A small self-supervised audio encoder (BEST-RQ), trained from scratch.
Model: log mel input, arch transformer, norm rmsnorm, activation silu, layers 8, width 320.
Data: trained on notes from a synthesiser with random patches, 78125 training examples, 14.7 epochs.
Rows from block 3, named by matrix and row number. Rows with one number belong to one attention dimension. Each number is 500 + 40 x the weight over its row's rms, rounded and kept within 0 to 999. All counts start at 0. Numbers have three digits each. After the name is the row's rms in percent of the matrix's.
# q: attention query, key and value (stacked) (model.blocks.3.attn.qkv.weight, 960x320, the q third), inputs 128-191
# k: attention query, key and value (stacked) (model.blocks.3.attn.qkv.weight, 960x320, the k third), inputs 128-191
q.197 107:543560415498527493521482482546500438490482418439493511479478530449494473533569523563456492482496510546472484579540470430512461523527539447544506511527493483472560486474465519599501552426521533
k.197 114:479462427471471543501535473438595510509403494514537415456553531487527494560456471520521432522476541486465483501509455484555466487509424536535488587458459490472556501437526509485501539465500493
q.198 096:563560457503501487543559446514578465516449490470527510470550548479483512535527549458496487506526525518463577460531547482501461517467515476574481500429561462502472490548465538522533532490488479
k.198 095:514506455491526513497473532435545471517452536578510534419534398417546521522464486518454496533491535542458463534538503495536474545485515500463479518450439509470534501488513406511570514497521536
q.199 107:499560562442499466438530471521468576447536480578439509502546416508500469538432454529497575519523488544484572494504464509600506508474483578554461521553506583494546454444512442437544537507511523
k.199 110:494517463488514543473510541488500575446522517532483486484509542452522519535491448630484493502454478398497506546472480567519521459525486485510499480484518459541521532585488535525567488513479423
q.200 105:468571555478514422492547552541516460478427482420476432486473494423515524516460464445541469554564566504557489577473479493489500537528515492540577529481487505431555547483558505427499548533497538
k.200 102:580523492500486494516522492503569499508514466476509437550487494469465458494494381555558522518484562454478455464578482468488462530472511497509513499534533456549447439432567539501515534520478462
q.201 107:514503491408523502528500532486505485526549454470515516534521541471584511516457533510482541472436505486537460485534576477516528519552459514496523523426533457505603482410541479562568465531469496
k.201 108:542497495496465457433538485473474563472499545606423471521509521502454516565411413536432489474506486500520535519515535538514469493499545508545515524486530488482547453520515522557527534452517391
q.202 104:495495489510449476481484522512483506477542480551515478430630499453605525480438498484491502434490543568565531511532466535471565475498492535426582490463504419507536504516501510466491509554483458
k.202 106:533512499492449507497460419474460508484508498558499459451498537507459484520398502558461509550519566491531534565403502491542553481527488509487474452475549537512511476503491546543551473423509498
q.203 097:504512456437483565586496486536493499518528523547517519499519486478554518599524515481520483463475537522512457534413572554502457543548449494466408469524509570512561399498432510396553514527465512
k.203 098:530557485541466502535510474557538432465516479456491488489508452523493523471536470568411469430506436478504477578478475486460493454524534499510537540463503483498501424491418472476482446457457456
q.204 099:514446554529497477452506442538527383470463560588506505501509514546425419480461519490492569456482532506486527457568478576398542504517509517457526501495421554552450410539584528583543478493485510
k.204 100:454570511509497543497489499601449479462522512527483582524545483502498512522499475408473568526596530502549491468465447435542485518536487452485512457489461403521553487551534490521496481492513396
q.205 095:431514527493465508562477526468503546508461499455477502476460428647487437480522550461483541509538523473419518504492572551540448465534509497473534521493550470504442524546567474552433479524503497
k.205 101:497521496551518509491529427558463501508477542475525548572505515476518474501548498493541419562505462489533525534448529482424430488535436457479488495558472471477477483460484474488445501555440478
q.206 109:466513479526608481504537579511423482527508461452540526526460524435503551462542494492518508487566532612570451477477457534511453469518516450547506540473438494472465508487502426516451444443552552
k.206 110:491505465567449522519494458516480493508504479483494523492486530529484524520439459492489550463461485481434502435578509485435480476551475489526492452534533488587461498511484536534493483485503477
q.207 096:494510580447449512556459514505496498476389481549488505537518471486496549505538434463487501544488443541474484554545558532477477410431571504468435453540428458523489503585491523568550485504501514
k.207 100:425533505512443447510521499465426485535473527435524550640511469458537411477518541437537588493524534476534541438470527538470496546479531505506489467496519507467486535498476487517578533515504472
q.208 110:472496546495514530386540457491539497593522475466464500459524554560451487458510493478562494436545445423491487442479505500508480514494494511443512472576543404529433528528569479411456502472509509
k.208 110:495527537468534520510509444577517494489510564536523573497529465430495456467518500519526541476500421507497501492504495478500428505484473529529467444468566500478433546559542496597479515473435494
q.209 114:509550491535485519567513482485536484516509517465439502512523484567482530470494532547537515555501497506522525536508502484519496504489540445467532468503487500452450530418494464491463520524574485
k.209 111:521506505511421556535530533446545553551521522507435529486488573500547537496528581537575525535469476453511466473543491464490491491562430517491512474404526499475478570577390544447575500534499581
q.210 099:538508439453523449473456457475518432524509446535538564481519481488532481537431606471562507512421448481462531474499497540502487511500446375467538509501548403554556513487493489533491473495497506
k.210 100:508465432487580467541437500418577494505520486524540461473495516544419530480516583504465424570534622482556490488436535466500483487516482487497546509516475487539485485500462477480520567465513437
q.211 096:531502528519495403523441515485527508431446539553434501476528501478588485518530495521424556492434395497537525485502528428461502440520531445553563528486570437537464497463499528488462507558519494
k.211 105:474495463505514558500408502555522531515492484561510506443439509464447467433421474471547513544559512516525456476489491474465427520567564553480521514492478533548459409466488586495583388475468512
q.212 115:488531446588476503517528533452521523498499497448527462505449464516532577498518502489375514511503440509488496520570499486448559476501514431543494502538466470483477492523473482519521469421532377
k.212 111:521506425543539471515488445424509482573493480531552495487553491490491485493454601483452459502534533525539545504471562470494469563496541483502526510555536479429484577449506417503499577442457517
q.213 110:522489482455524517456570519490544555511487458506456488473491500542479521493466515487518544484523550425530470456475453507506459547410504534470494595495557544452475438511516537495491541529515431
k.213 110:521536547535535480497505564528493517590494466445490557494469515501502528448490570498489555548501440502560437517458554468488462510524371471543543558537534460488541458521483533490473515507484548
q.214 108:513431483435510476498516448513501425430511480442462504476413504481529494529526506454500490552505522485552587460527514526547451542519483503589525500432574442581525407461503530400496483517481533
k.214 113:502436451475513523476482461506543473475430549515521527414493553552452443450473472496512457525410518482519566498492525505457530459430517496546459459457475484532452547574411528494521492525451488
q.215 099:444452468464492514539478463493507527433547500463583535497507565497504572498492536540475479524542470506467548489531549536573568506482519511522487499456502480514548502631537521487470556467516526
k.215 104:480484456505523453452426475526505469525577476590490432518472504476433431511408520472439559534490495602544551438484527430523519492522527547474527491515545539474497565474544499479516558492505486
q.216 099:550533500497539523524518490493470449439523484459473550506527495501567490472517516519444443445550509538478445481566514585502561457516556470496466462578513545527525523528454540495527460482503528
k.216 102:422541500523547487507403494532507536544462496503551464493524539483549563500514525454507526473492526421539490458491537446437558537631471531405573554446564526508502509510530581507454583545508441
q.217 102:544455470474475577489485498518484453423506506412413476523472501508418528440511468483478504496462491521539583531479537538465503530459514398573451481548433434415537460567448458403483520523501519
k.217 106:454504452477558455543461555506507519436468557541549503458492473541455512489489492489495531428560464561512483446455495511457488470478525525475510506483493546457510513507490565518524534455453509
q.218 112:508491441513531498401476445528525433620540483478524537465580582533486550522511504546558497442529521460453481540463507519552459554550459470451484513497510522467516483478420430541437549502430514
k.218 102:456546505446472495531496528500551523477462545494448489489549487486450484544540397508484518504521510489471467568474461512519556453436526493576444513508480512519498533491532556505442522483510494
q.219 105:449554503500462570482490500529563556507542473499474484542563544511571432535603501524504446478534524478508489503463466552543518433509529455489474460542487405459518592544488523435429512492466439
k.219 098:556489495506503538514489499473487501520475521534448524442518486502486476467489494455454556534466487602570503514506527520511484503478442422569485485469490480464426513504496490531506501478470484
q.220 098:517481508417589517491501511583424517478557516457430493488480521536522475493422488462514443477502528509507436515383498503491485511478536497495553487537504526507567428484506404468473504573473534
k.220 103:483481470527557549472556508539558507417470457498497474428565445508436514490542452460490504534553489514512509524513449509417490394526513466533445528521469457435465475539553532507432452505534464
q.221 106:417508505487476480496459452514481497506456423490514605533448541546497533536470516511417527521488494600510605505595439576551516520494520499527487515516471458534464452516512466526530523531506505
k.221 102:546497470531542401415507467463507447493529530494480491534487502535534433546513475484479491496434493454543531489476534508567507426483506525562501522438557493501557540514546501512568530538532522
q.222 111:559482480536501486558481449563517437488460449479523535524503504434425438512545524505457596470466529590501538466488472506449458583470463503499469539571421515475516424531456535528558531565477493
k.222 112:490500394422532525500532499542528508571459523499473527463441522480516470534538419504461456524534535463403464449520497496476468575570490499521518536532478479532551569498479419506557478505527464
q.223 101:502534463405484474423524512482539523476533473552433494525432545544458526556479487491553494542577476447483455549498529532553474561448552497491455514523518477399481486504524533489478455468498459
k.223 101:439499481466600530441439539569543565480492456535515515523523512437515506487509546484502510533530469458506482576447564498541464456511523514555521486527579475483530477493536488476515523484468551
q.224 092:489490445481529543499429448473515450459434493509555522534544555519537497527484455447492552560515591547494528492511460532521462428442448563521506481540523507523542552574495432490563574504490474
k.224 093:456536522452538505521423457517475480506484516486462479389565449497484515497496529580426525515490552492577536434536487581468493442567520449441564460570492521525481472506536457443495487440449459
q.225 102:519545531568507458557496496538579520486489529495501560479476505521446537470534538449444495526441517599519459461558571535485521522505536537523496545504523443504524498542511490422589506487461468
k.225 100:568557507523490435534591528569441566526475482475473470506521502587507561521533433509514517453457545479450523514559459488528491537551481539492494500446405558535516499457495523459476505539501475
q.226 098:448498553536483457502507509541512520473520495507467516519502569515534516519487481550447477535470493456572560520496451484537471468571474557525485583577525492499522591444475491513528544540500543
k.226 095:511493494545538567518438462485480442507535541425547436536499429452505470468486541472486514546542530519585482443453427540451464491542529474559483498449521485484471491430461570425562528495504543
q.227 096:506450574527499449438527467552509464538452538551547522493484487526430490450464464440567555507528474477480493504448495588513482470467547401427435500494460426530449529504479490528418522416451454
k.227 093:476470497503566606500505467487452553531517515365439507448485444469573556502598497458509490473504519538491412564463435596507567495492523534535511523539510472563471555509548506493480526491452510
q.228 095:503462461547515492482497500538610522498552488501493519469555444482476477527515497512497480567435465612413502529518516544452544487456542496523467468513524489530454492588457556526494538485539475
k.228 098:547477553488487506498441457535536557542467507402488425509406535416523521561490471483477526483499516455493467452496456467485522467579521472578480438523421487471484532501557533434535471405512510
q.229 101:543493427494566520473493561553498543512485465556498461526501462476457485462541499430485481504583440559483455471518502491523553504543552422481467511545519510419492514454495527604476520459565470
k.229 101:509553537399499512511468432485415521532514463555512546483595496546541500467537524557533449513481520451497507549484495473513507549529498529480559515485554481495502514554616486541499513463512463
q.230 093:494522531524442539510506538408477576500505457496529522507545502560504498564493504532520550564528519469494497494511482435500472494528514456470516442521451522505447469528544565488484525530505576
k.230 100:556468557465492516582476458519442433485431475469480496514454523459490417521501580546514468524470481483513499483524465484539471520553485546472497485500524533536565431520477555371529487526466503
q.231 103:433554503479478497525499522504504386497512540521510464416520536537497480585482512541437494517513512489468494473520475455496421485470433487469539509597517499535510453538470511496521473505471522
k.231 100:494548482575500482510447496564446437432475520440460458473458439515475412506476417529464479497478548411461501453479533508457466501493564534501544508517538487528527509418531539444551543448463480
q.232 110:484499515495462584550532490520489462510486523480499484527506483482479449462497533456485540494532556376469463483487449497516468534452491429531519531517472491417476446501426444523486518461489471
k.232 109:488554439588536462549495476535496454554545517502576556451511586517533483504523520548481496467481513480518541516464561446522503539415571468447527475426544525475528513479571559489505585471515531
q.233 095:515522528496506592572447488465514475498491536553490562537453482509535472509420482533461504541480425509423502522486583580548495534420576424509513460519440517537433477454581533506599545496491532
k.233 089:427492546446502546514474503531440507488467436522433433474498512498510483516448575440546505482516512547439521493508498497469430482524518521489481498499460513538584509559460553452478466539502472
q.234 103:514472502524512537502535494603558512453596524524482519422515515461553485429481464534454460511499462534487515465587442556529496407509523450563401518421495526517518478476446547540445436425479536
k.234 104:527507441497541457438511527406514514536622442517465521535504527542523480581473544429509519494542579463413521510482440486549529515501496480483555554509477503515531469460538494553463544527550547
q.235 088:434504520562556561441536479512536525519541485465559537521493482469519504476453493505505529524495485520455538503495529598436551471420516525519463512488429440581555411437431465504487513483468485
k.235 091:496493553482550466461508486471464517478473451481474484535518540510500549452543493497541543502561505499465421524464449579505582498471432512545432469532448511574464505599597423545470509474528417
q.236 099:487526539530524468518509568545431484567456567430532469514487525448544535532477504552550517467545509511432542530496530477497464491498526517511536497465411476520540490481539623479501448560468503
k.236 098:493447421512465534485476426450539438498553530395486454518503494513511531486486526533467433576527491543513444524501483515455529441509406537473452486520493473469432472429492539495546528550590488
q.237 108:511501532553466498489465462583478464447523479501477544452430474542543525531529452405568453467529562480511518487523487488521480442466525497503463505482482443575520554471526537525500587442432471
k.237 106:536509542563492519456424512447491559479506537493464507534590473538528554510538496513499460482456532489493484489473459515467549511556423470498465542480461470555416505405538448505495509500513465
q.238 098:481528540520474438519471477509541484480516529489503483533437467530510514488510457443541467461461506441492571492460562497463524493498455603533525484478555480468450539442518477479532488454433539
k.238 100:475517510575457485549492518510499529540447538468425512488495513547593602502573448516491497492481489545500412550501447505450474514569452481422530528530499526590464512538480508467512555572536541
q.239 101:522583496514546486523386490476446465435484572468488538519532494472480412581477534528487503572463488484514463505504496473550480495522462487527480467614485434501535550464483502433497478468469499
k.239 096:482519430522483488469539524570537484559454410507553480447444522506497447512366520484560526516497471544479515478535555508507504502501499491536533453435484501525572497529445499447556490483506468
q.240 097:514587520476464501435542440478492401477517530494468509495526540428464500535479458484519526484464546513583483501540500559456495544466530425530391520495452535496473497477473494512473461416451459
k.240 112:465504458559469511475540507453484494574520506521462440392508461563517515561480462534476497585427421489476464513578530455441474468448518451495570531546531469510470495459570554536521531516514511
q.241 095:466555521474521387535429510504580502519500534458520457464481537456504546543559445449504538498439535479466514502433527468437522493451456540467526482562417483504463569441526490564551558482431466
k.241 099:491426496528497492469442483505532493562438524488496458496450506511527545458463474480465523458482441461524450491368426537460613518575487518519502492479494422478488469512474578478538552522509537
q.242 100:486526521516496533517456537527502464530516535519574448551596534578531474453440525454541487489439510498457520480519509503488518478538510585540525516512515515532550514538465479601508492523506478
k.242 106:509419489510542475579417493491540559473472482463395613542430475519472473538493517482527558505609505476487553524494512566477553427525490487528447549517524518489557542507492517522493494536530485
q.243 099:453443493531532474530502571577569468466478544502439395476478461455516559580609513484482499489446518468479490469470533527491493489468501489506459458618529477476485542556506514510495443474505498
k.243 102:545501580400498564480556545567575529456553425508493455542510491468534575499522463507496489494471481468490505478522481481446440592521476594450492471442459467507493483532463498472538449427498532
q.244 091:564487475507554515515557477506552541476543470513506532522523471541516469494452559509497478478456493495465538489502544456479566495454527488560527442466490506565505538521532582513510491527522485
k.244 091:516468565479503521505409452529480565544497437544426502539564506551493527513466510556550516474525484577470460567502540454527523520475501617554502502543515544526527504485478506534463465523497517
q.245 093:480455487465495469473492515475448527534463481535534454518612555529465502538513424542538534522507516467520445565462502562503482505466465470489476496487531487552590563568468454538497465452531519
k.245 099:566435484520492481525464517476489461540480449459443617502499471487504459466550562454447535541519509473484448515484595508411571521519521473512488432476532443463492576473453558425523544465495466
q.246 102:477505523483556575472512462426460492515469521534496544444564479454504414469424539505501568511674541498476476515516533585484487544480539556500489513542498536472471496492517437474451396546534492
k.246 095:469480509462412498476541533565482446518547531514526499451523457435451482493509489516502482509469486441468584503540478571520446447447553453579557511530527529499532491488502405496495535475434468
q.247 096:488493537477586516418461543460488500525466507468548512511495511518468545498456526509477500524517535588493527509495512502571539513534509428472484543502480436496549518556435515492477492575438481
k.247 095:479484458534540456487514472535481375413474536489569484503474477475410507490539541508531427495472553442500511489537544448494497481494522529503412482543487419490467506443524464559479484456476483
q.248 098:500496572522483471527530477519571478556468480542467596520528447532522566523471553483466549445473437489463537530506566489517507570456557458480543478480459488526487408493589501511511490464530467
k.248 092:530499470481480560451510443591429528523550500486467540544498499486556548490524439456513501510481509506525446481507461514571528482571524558476501488479506490524501552516526605499455512462535455
q.249 105:512497576527489582551580479534412394531496471472560565488549550567514522494501516474527531447553485518532533447554488466497509499513531575474517508521468485467459468516496483543562442513511451
k.249 110:512533514517516508557472539448483522515450526454523450539536494457540510577534549491503548454499514400533516479496490493538508524579504525557493513556560515447473447445539501492525510475553491
q.250 097:420434526497495506482371456511502498539485492442488499485494554565490480517487432514540500568490488458451562521481514452491416500458468583530478464505507482501488481448504430543512507511537532
k.250 096:475503538533505511507450568461555538478441438469490502456518496466494486520461556574536498510514474480511524488532485532585473477483556531512512525543509478528534517537462565474488482612518467
q.251 100:548519533529495437517445569526513520476528553536541495454535461530509492495544525477552537508542555452458497489546417461461512504543460507540491496503519438503516529553493496501452544572507475
k.251 091:552550511558531528522481435527450510447446471518566472510494513438471519552510481474441500547476464513508496459533479459480519559462415530454521520582544513492430459428510484474548454520541449
q.252 093:601524425507466506525588477465522498497574529469498570423443550417447560489496529612449553571473511449508512531469487515545457568478499449436457506474461486423454473501443501517476479551459554
k.252 099:460543455505469499527577563486431475531509486479611420464507522475503497494397476520547506464471514564448535508530485506497472499499578545492563433562486509537534532565479478612564523480477521
q.253 099:495540560497480481514461462427488520461441511557552538478444454491483538528496435466488514487461488400446520523480569513567497493467499509519465499466502505513526560480560486506533549438512451
k.253 095:446473503530493586513530523547449484523441503505436532524466494475514565510458527538489499503515505501561538514509490538447469496441496493525489470475534529480519504573460516443454491448496532
q.254 094:480475604491446479519498545514535464522522506532574448560485470496535537551460509558458505456468423457543536466480493461527471530551522518536494532545491491548560485548510545507507404507464468
k.254 091:458465511492501500540523522480462539489470475446438520521454539482460398494490548526450501521528503548527463448551544515531585561522503554445494413546487403437495500499481524446605465495498526
q.255 095:516532461526532480522538585509512527487543508515500461422591557502520505507479514487492485504476475547448484483552497542558495508532495545436492542444522586554440575545452503569555454455558501
k.255 096:421503484444578457515568427504500525581449459456521498479471477515478564533522538487436475466539541502479542465478524477530536460558500503584570520495504546491491488476520438446523403436562472
q.256 105:516524485595435483419527526477481529528504485490492501483538491534480552463514530441466414517527450578570489506471569467517536468580434475509443506506484521556483492560503483489559513486491481
k.256 107:496494465485554583527461504507532492512497461462558553496530474499512555575515524419510564470504547475550516459549534436437512544525552478485506544450498508483500534526508444503498527477438524
q.257 105:478468486447583558526577480537504467505481478454503479498434515443450511564467481521506413544559498584549469474488488466520561465546575466562509505505511433509511501485533518532573499483515528
k.257 102:449499426430503495503486569499534499596519461501514491487550482493501484504452452529487448463437572500486526470519489487404513549534502471552493514493477431430493527491518548441540522546462415
q.258 111:510500598442456535485546466530373517515495469469483492523556482526539526541457537503475546431495494434511514432527470506453543518528504506559489528428572472477468518495502549539449482515407598
k.258 102:493490587460519484513558511573457493449503512483558498487450483483513536473524508482582435539490498496468431485415491474510473507442425471573503524573529547457474553485490469538464540465521509
q.259 098:451485511504446478448484482522467470534523535450488485529505538562468552502536470456543498540431586459464497548500456455465461548506528512542497598466486518560418503509535498493522600497464527
k.259 093:522486552554451494524520485501489482503485489436483473454455496495505553487551531502560523501466492527426537499419545462526571410594459562467483518502528544554493562544495501416447520603497524
q.260 101:462474443519484559515414487528483427444516543525478488503452459541519486407490520533557528508522454462525454542480493525478457497456480491500496486493435498487408487561546518566540517484521522
k.260 104:543461512454531507496554465539479462504490506511482562539614467435489437453389539478451518531503484483516567489438564509553548466474546521522615512579509511497563539540561483466497454424510566
q.261 101:536470407506508446477521508444518463516491542501489487447434472475475494494478427472451489475496484558452464456564483543521438541424456501506490467516484518535503524508497434471518501495531513
k.261 100:477564415472479507529470490557498487541541477457497493469505455471539460512460586505524624472455512547524511451571544480434515548537471505469450508558533556524507518483496473523481575503554552
q.262 098:518505496467544515569476510579455462476447514506488452443436518500480472483580480495451472496466515489503534498519476459536499580451538497494526483518515537462467465523602586493478447472460521
k.262 098:548486536455547542461600510506520540473484533465501454484457534508485517507559489458532482537483502482474468516500564553417541486584458567502550512496539483527530544531517439521519536501530487
q.263 095:468467494530488432478548508510488456511488514490538452466475562498487416462529482531505429577483476485495519503577549487437498538468532584464496473503464520536520519491426532504422498473465544
k.263 094:512502551505473494498489501512528496512466498463537388496448580537469523513434438588556527461444462559529530468508486462513448374460520486554507448503447446556514493511523511562509449456500478
q.264 100:474489502551468492428558514445469542532516479446453569531526467512529590594437470560485509440522526531509458518503486484474502476520513484425499501378533498511514543522484479501514512442540540
k.264 103:493525457492597470519485486437469480500463459492478466558540480515491503516467509462439513403565442622454550537480495476456542494544488466492471533524533539454514499515527525467571541523518523
q.265 098:472532445535476542462549431509551534482546529438481507509453474472452538461537439513533495459507523496517440484488477475559488518490462510503523529458469467496438528507449491495453442516435510
k.265 101:489464522505556546523546524489528505433512517484452504543558527476562495552510448526527495572459476478454545541475417532493481548497564541521539444515519477512471475508483530569421534446480496
q.266 103:489547475467517467477491482506508464432555528590508462488493489471525532459500518481446495494541546411457514522528533551432509478540462455509459494461579497486581492478477477513510473457511503
k.266 103:566525552553469368463510538554538490514472473501420494537515521484497553447464531391477460537492553425459528511485488521489480440516544566546460580440567456593371479453543544535505557491469477
q.267 108:475515523533516586445492554487553531479449515566470507496586519603598474480438488459480515452509478518484447498505518548446517512515469379513469546499456462456552493562425546445568431527496479
k.267 107:460491445461545487472487430511515491505479493554541466503517439465557476459469554509503552533534517533569473456505478526511545519502529474539577446524507556462537526479505516449508515531492551
q.268 094:515553419502434510478488501557533535499515543455418480437483515436486562535488525555512533502525484527526551542481474531490484487566526579450551539440512510520470488518426493471523533470447533
k.268 098:519543593514498491571474503499529506509470524476498396543527508527444505521520457464484457509461540500474534509482458491523525450586483428525528533526454454513532426518460557520520481469504542
q.269 109:563572539541454515448499513488397560515496538489474492555486464413539461438436436470490518508463513514515439509452477464442487537515540495501516520451517510501530456541522453429557539507493446
k.269 103:528517535561466527451495565543564520513468522498433472522487484522492471501462521533437545528530430530509480432542484457435506488549454413515531453523527516464528451467491504430465511519472454
q.270 107:468507498481479515471468533603409534488482498472464520542554504519550468536507456513521523403489610455454509562523495518450507494534445610412529474511457548466509578483453488466491442473467538
k.270 112:483508504611465550511489478497537465500515437486497514497491541523494491480482573508473503487577515459442481527540481501478556476515489469486487473496475560521437537487478524483470508562526552
q.271 098:514456481538507497427458521539567429505531496541463461445478537549429466435478554475486436511479499438502526513482535547510463510439528492564475490529517576534450482542530482474509514552481475
k.271 097:507563524497538471453498484527503461512512444461514517493490508528556521482517525511518510442510496456526516439498525526445492517466476576484468523487488514554439498459453457414564537523494485
q.272 114:496534411502480488521508612523421436532520485478444487499476464444493518509507535520455566457502590578477545507442479490511477533511467532509517445492536481497504466495530494498503485529529485
k.272 110:442410448499491547519487591448523493478469456530445468523468520517442543470520473441456490506526557540493517535455499461518582555535461530455545523496444454492463502395497530467433508488593560
q.273 098:487472510471532545499424488537532524459505528541472465484616459541450526428536487518527445483440543474474518481490443449567513503462485502536521521503527472471468510515429513545549499507460483
k.273 102:572480489568445517475454431523510477468429506431461478505563477424542394487481506493544481425489570478522470529551469451515465510521493521450550558530466526491514471529508472454559565456505495
q.274 100:397480536476503505477568528478484460557470554486528470458479472510503517490471551465473586509453445502535509513517562464440496502486520519498489465466539452523538522524430587492540438507416492
k.274 101:415503494436516474465481542572408411466510493520503543479453513455479498458535514630500576522550547469544554489539514540491489425481534558503504468502491473493482523423528483453442535511443462
q.275 100:455471489462485522502453499495540507492429416469547458542470508494488465468492498443469543519526513453452577472477495449491498456460517509546453470506508487481513489489498499472470459552523470
k.275 101:488590528527525489507453536434420450444497499419450509546449485406529405518426576543516544506531493473505531487418572466526521425475580535465482443487471499553500442424487521537478499490494466
q.276 102:446513521490501530460547495473528491476503490438473546458501545472499459483509483513432506440598466543490472465486543539533481467494508469474469508441501535563550476544490528516521437463509515
k.276 099:494504506498505494443481496498520525388465589457531460446506563461532520521479499422392510576458518494535522501535498543505552497518589509476505586565561542545588469493492502507495467498472490
q.277 098:443510545523537419494520490519500540459466496512499438479472490497438498506446492530533469541451579547469495443486491512488512447460571534567451547502550467534488472509599487471513574561530537
k.277 098:486481441481466503519530494463471441484560499523505500554517497453516520521511403538499516513492506497545502481507550526464539515466453525550510478398480487478520504488495507473505517493488524
q.278 113:506574572580564436457523487534468488387552555482463491527475531518486464471531490493525493483470552507500462512465474517502481571561456533459502486523535517472504454510520475438485517426466447
k.278 107:564548596613489568431554490535502524518517488496457537457501562556591563539555496502551515509498458521489472492528487531565552470475414439500548496471547511455488447412477457569539493540486580
q.279 107:462531485482491546560454477541400461511513507509484527473494456487558453409531576542405453490535503591526474444471525518453469427529520478496512507432554504503483503539480560473559471438491575
k.279 109:481517542507482469443443532513528417498455475482440472532474490431518482428502484494466474533625468504491506454518465546482493480497486427514551455441507498515554539446480465462518548476495421
q.280 102:485419477475506488468504512561505459485535455534483531497538508477508453520523488487517522498455514484425556494445441541524536474438476501581550434538513575482574455524451415537453442412408530
k.280 100:493485525374541424460437446563495500525461492481454429460430455506387528541456423510480509477522528544470487504519518481570496476423506551445496409496495474526450523514501503522544539475512507
q.281 104:527489473559492547482495490514454485525528552489491471496477492487435533437500508537563546507472524490443492497514534528498484490467434539467473449470587522550426459526529445508493536516477474
k.281 104:460477565496517478440453538551470474573479539505462606530501515499604548513556497452531581541591464428514418514483529452499493541458449533407491392466495549505504465535549509485540495553478484
q.282 111:507516504429448494550468496527421382467470498509523567484529566535498486491489476498445542551432542482512480505496549462478538500490492464531514494530497527534524540503469503509530488518479565
k.282 114:432442532556445471519415522508467475457481508467472550560507484536440499588523440547530499437468457506489486527438445553462512492593504477482513523469486571496560458534519541470535500561520505
q.283 108:488506475470472511506497505563501500500482459490485558484549516397619544477542544543484502430495475569523513517465496460526546529547547486520487513397522464478505456500453504496465495516478590
k.283 103:450469494484520446511546482506499527454483415533516431480398550573476517548525474500423479542493532524446537464507490570539557483537469488541498505534430532544536584494490615498492560541536502
q.284 109:512507528451569478490485373505474486512510583473477551486479540494496485518518460552561461513408435440562499538486523461535486503509496503544512511448491454518476526425415570485545460484513505
k.284 104:536553522471507489601592451504528546556543573429460461477548481515427492431489515530513507488476472507465478461547494466511561569470534543516474512517500480482482526528591586538488519511466443
q.285 104:483510496512540506447575480468508526493565554503449484451458518461547493481558537421429556510468504533567462554538473498559442595581512460523469517581477481471436482455446516449510502480473486
k.285 108:522546484471512440598602504546494486537487531492529498523558546488521541541517519466514475426512474512494482528483505459549484570503473509516501507483505571483498485523518487544546528500480586
q.286 104:446488467506525493494468580482504465507513461525528576462567513493483487469498470515546505486497590489530603522513567477491530495476502464452568518464502566476507494425495473523452470522554496
k.286 104:483471464510517486447529442486476568461525492534504528469522441499512542515421584544537502549531518463427493466427468520491460517452510451427486533475613543580494490398526532503460591540549481
q.287 100:537462548494500527512457515475479492508529505488471470487515454451520507495489421482468541427450471445476513467553529531510517492491490549478460428521534512505471491540520552458480487492518551
k.287 098:457472597498485508432578488507477507496486564519514586522544549510465520499388579462558487486434533480489477494473505527423511447483477505479501521519469496565537519469446461522486407526479506
q.288 093:438509473548464503500542457562564549493511537503427556498468466457611529412485502485518509463433509540549488499454461579470501555518475502491541513528439458546553523542435519459534482544495457
k.288 097:539525495483540550424497476453495542500520541449560551451549480552569453451556545481510559480489437421557497472470555493493547491514494542480444579478504525552428474525487553497533438522464407
q.289 100:484500546464534462456551510561499518483494489501487518475436487510530505450473478567513582439497513544534514558533548552434515467415565502492481522511495477437501502494469475549565508488493556
k.289 097:520496509477504467460510520453475509520537500489511454493482536449444534535459500517567522570527458508458522513428511562406518462511505452532480493548554531521554458483512468489483499463533485
q.290 090:547432518513507566524530488494513535496558495538514519540456573516441501495511462517548557485514494562456469435482519499557562467505469443479514493449493542507580409432479544521510486490531547
k.290 088:437541469503578529548589500486528492486473471483515459472434516495513516459452567591532493579431524492494466512467449606511536497507527538540539479577457500497483479509550431536533550516503432
q.291 092:534478505540506499557535534487564571487499529467519435603475544463525487496463543518530516485488429469558532501502534460598490622568489450503582506457522496542507513469563568509492554497513436
k.291 099:517528470467460505527501470463492474430474508439541486532455471492471597513556504575482545542451489473439526438507424526503526571508469548451504541533548501479602474499542483446500434433469521
q.292 105:500514483505483490471525499613508542511506528469519521501513516491520494548461486492461427480502522547505537454484515506552486490418517497524421538545525493510460496499599530505498505490505519
k.292 103:529537396552533567541484528462494483467491513478487481526601478593510501452581502552449462545504556513480457463521497512489506506551488612414516478420450475495493468528495554456418479497467495
q.293 098:471500495548524540569495528519443504446463509445498444525525489473521476455470464516445530433528533455553558502518524446487530536408542422483478510519473556490454480508470492570505479528559543
k.293 091:493470456520463504451570469521531525479493450448575473551468492492479486507500464391523566571498506546468473488528515427450462481601525517509538479510508540480566511496490473487470481429487454